{"decoder_head_dim": 64, "decoder_inner_norm": false, "beta2": 0.99, "beta1": 0.9, "shampoo_beta": 0.99}
Rows from block 6 of the image encoder of a small image captioner, named by matrix and row number. Rows with one number within an expert belong to one neuron, the router's apart. Each number is 50 + 15 x the weight over its row's rms, rounded and kept within 0 to 99. All counts start at 0.
Before each expert's rows are labels from the 100 images, of 14976, where the router gives the expert most weight on average: "strongest on" is what is common among them; "lies over" is the class under the peak. Only what is clearly more common there than usual is listed. The data: small renderings of single solids in any pose. In brackets: how many of the 100, against the usual share in percent.
# router: router (encoder.blocks.6.mlp.router.weight, 16x192, trained with AdamW), inputs 128-191
# up: expert up (encoder.blocks.6.mlp.up, 16x192x192), inputs 128-191
# down: expert down (encoder.blocks.6.mlp.down, 16x192x192, transposed), outputs 128-191

# expert 6
strongest on: light from: behind the camera (55 vs 25); white (26 vs 8.3)
lies over: solid (97 vs 30.9)
router.6:67 58 54 54 53 59 47 57 57 35 48 55 45 36 48 52 40 48 61 52 17 35 66 41 75 44 75 40 64 49 51 56 59 55 42 77 42 46 18 43 44 50 52 18 65 64 30 58 62 17 36 51 55 31 60 42 99 65 71 74 69 33 47 53
up.0:69 71 80 52 49 48 43 75 42 66 50 55 52 40 47 41 61 58 54 52 70 48 44 34 44 48 65 56 57 55 36 67 19 48 45 40 55 61 58 53 60 50 34 26 48 56 52 45 56 53 28 49 66 51 44 37 36 30 34 15 48 60 43 56
down.0:45 78 60 48 56 37 51 40 48 84 50 51 65 54 36 45 72 42 56 56 65 43 51 57 32 43 50 55 24 00 45 49 56 71 48 26 78 39 41 75 59 21 55 67 66 59 52 51 57 50 37 63 42 44 50 51 49 63 53 68 37 59 48 66
up.1:45 62 20 49 51 33 15 63 48 60 59 50 34 34 35 36 51 53 46 49 49 47 51 41 72 50 40 43 15 41 29 49 73 55 62 49 51 59 62 87 78 49 46 51 48 34 20 70 43 73 51 40 46 49 40 60 63 57 34 57 34 61 57 38
down.1:19 51 52 43 38 63 49 38 39 50 56 64 56 12 50 42 36 52 38 35 48 51 53 32 05 47 74 53 96 75 49 44 41 41 53 26 80 61 50 68 50 61 14 30 58 49 55 61 34 57 49 48 43 58 38 57 49 44 14 61 64 39 32 89

# expert 10
strongest on: yellow (30 vs 8.2)
lies over: solid (97 vs 30.9)
router.10:24 58 60 41 71 65 48 46 37 66 78 75 60 59 31 24 43 54 38 66 58 72 38 50 70 36 34 41 59 47 51 41 86 47 57 54 44 58 52 90 54 52 48 33 34 47 55 60 64 35 63 41 59 72 39 55 62 38 39 62 50 34 02 57
up.0:63 82 57 41 49 50 39 49 44 48 41 65 61 48 50 53 68 50 51 49 51 49 54 51 50 23 71 79 87 43 51 46 58 53 36 69 46 29 22 57 52 00 48 47 53 48 44 39 96 38 40 54 56 50 44 41 67 47 48 58 30 49 45 62
down.0:34 78 70 49 57 60 36 41 52 42 35 29 55 52 59 46 44 19 70 59 46 55 64 55 48 58 52 40 48 59 35 47 51 56 44 44 68 58 44 63 20 57 49 26 56 61 22 78 48 56 28 44 55 55 39 08 38 60 27 66 53 75 47 13
up.1:27 57 40 40 41 64 57 75 53 35 49 38 52 52 78 38 37 63 66 49 30 36 55 52 54 53 36 24 70 57 79 60 53 66 54 54 43 53 55 39 52 60 74 00 65 70 31 31 76 47 54 61 18 58 47 57 50 60 44 34 40 44 51 48
down.1:52 54 06 11 47 36 46 57 58 57 44 49 43 49 51 48 62 42 60 64 16 54 82 37 56 42 53 47 64 49 69 41 46 68 50 52 52 61 56 10 59 52 46 36 57 28 51 44 06 53 34 54 49 53 47 66 44 49 16 64 51 42 49 05

# expert 8
strongest on: purple (99 vs 8)
lies over: solid (96 vs 30.9)
router.8:25 43 46 60 42 59 25 57 61 37 54 47 54 72 58 71 54 55 45 41 24 60 45 45 53 50 66 63 51 53 42 35 46 35 39 50 40 29 55 59 43 40 64 51 64 68 80 14 39 51 57 48 55 32 22 45 24 65 52 63 60 66 53 47
up.0:49 48 11 52 24 00 63 46 49 52 38 07 86 66 63 49 28 27 47 90 43 76 51 49 52 53 55 68 76 55 41 36 58 47 58 40 69 37 59 53 24 51 48 44 70 58 73 15 47 70 44 51 52 34 44 15 24 66 43 61 32 46 93 49
down.0:33 41 69 56 71 47 38 28 45 50 46 50 48 51 22 42 52 43 43 53 16 55 37 39 53 28 44 30 49 41 58 48 48 00 42 46 51 55 47 49 56 63 50 50 54 59 40 48 45 68 59 47 42 37 39 51 61 41 51 37 56 72 54 42
up.1:64 52 46 25 60 51 43 72 33 49 36 33 52 37 40 33 40 81 49 51 38 33 68 65 55 48 48 45 57 51 49 49 42 55 49 60 50 54 56 39 52 32 41 32 49 90 48 51 76 41 45 61 74 44 58 69 66 45 44 70 44 67 46 47
down.1:46 35 48 54 14 23 61 57 46 48 37 45 48 51 61 54 39 39 65 54 46 45 58 54 48 50 35 49 84 99 68 51 53 45 55 49 21 61 51 35 37 55 46 00 57 59 50 35 50 24 60 34 53 40 62 35 53 56 36 49 74 40 60 61

# expert 4
strongest on: black (98 vs 8.6); plain (98 vs 59.9)
lies over: solid (100 vs 30.9)
router.4:40 27 53 52 51 34 39 76 61 51 69 44 61 48 29 25 62 55 05 31 25 28 58 48 44 42 50 53 46 54 47 16 45 40 64 68 54 50 44 55 35 48 53 28 45 57 73 50 55 62 70 59 68 59 45 56 68 48 47 78 10 50 65 49
up.0:58 54 53 50 58 78 57 66 43 50 49 69 48 41 62 72 42 54 69 43 54 49 53 48 54 57 64 43 48 87 50 65 61 69 14 52 57 87 00 60 49 51 34 39 51 60 49 52 48 36 43 93 44 50 43 45 57 41 75 41 85 51 38 60
down.0:55 53 38 17 51 57 52 64 68 38 55 58 41 54 48 59 17 54 57 51 21 48 57 33 37 22 53 48 34 28 50 69 51 51 75 49 52 49 54 40 27 43 52 49 51 51 49 45 61 55 55 47 67 38 23 67 26 48 50 58 57 41 49 83
up.1:49 62 49 64 58 54 47 53 46 47 50 50 27 56 60 52 69 53 66 28 46 50 58 51 53 51 60 40 57 50 63 91 59 53 49 19 56 49 46 46 48 49 81 00 53 51 23 50 51 47 39 49 40 45 51 22 74 38 48 37 50 50 51 57
down.1:49 64 49 52 51 48 63 55 61 49 49 07 50 42 14 50 97 50 59 50 48 50 33 52 54 49 22 52 52 49 58 46 51 69 50 47 50 95 53 49 46 49 66 51 44 52 50 51 57 50 26 50 52 54 52 50 51 32 56 52 50 48 48 50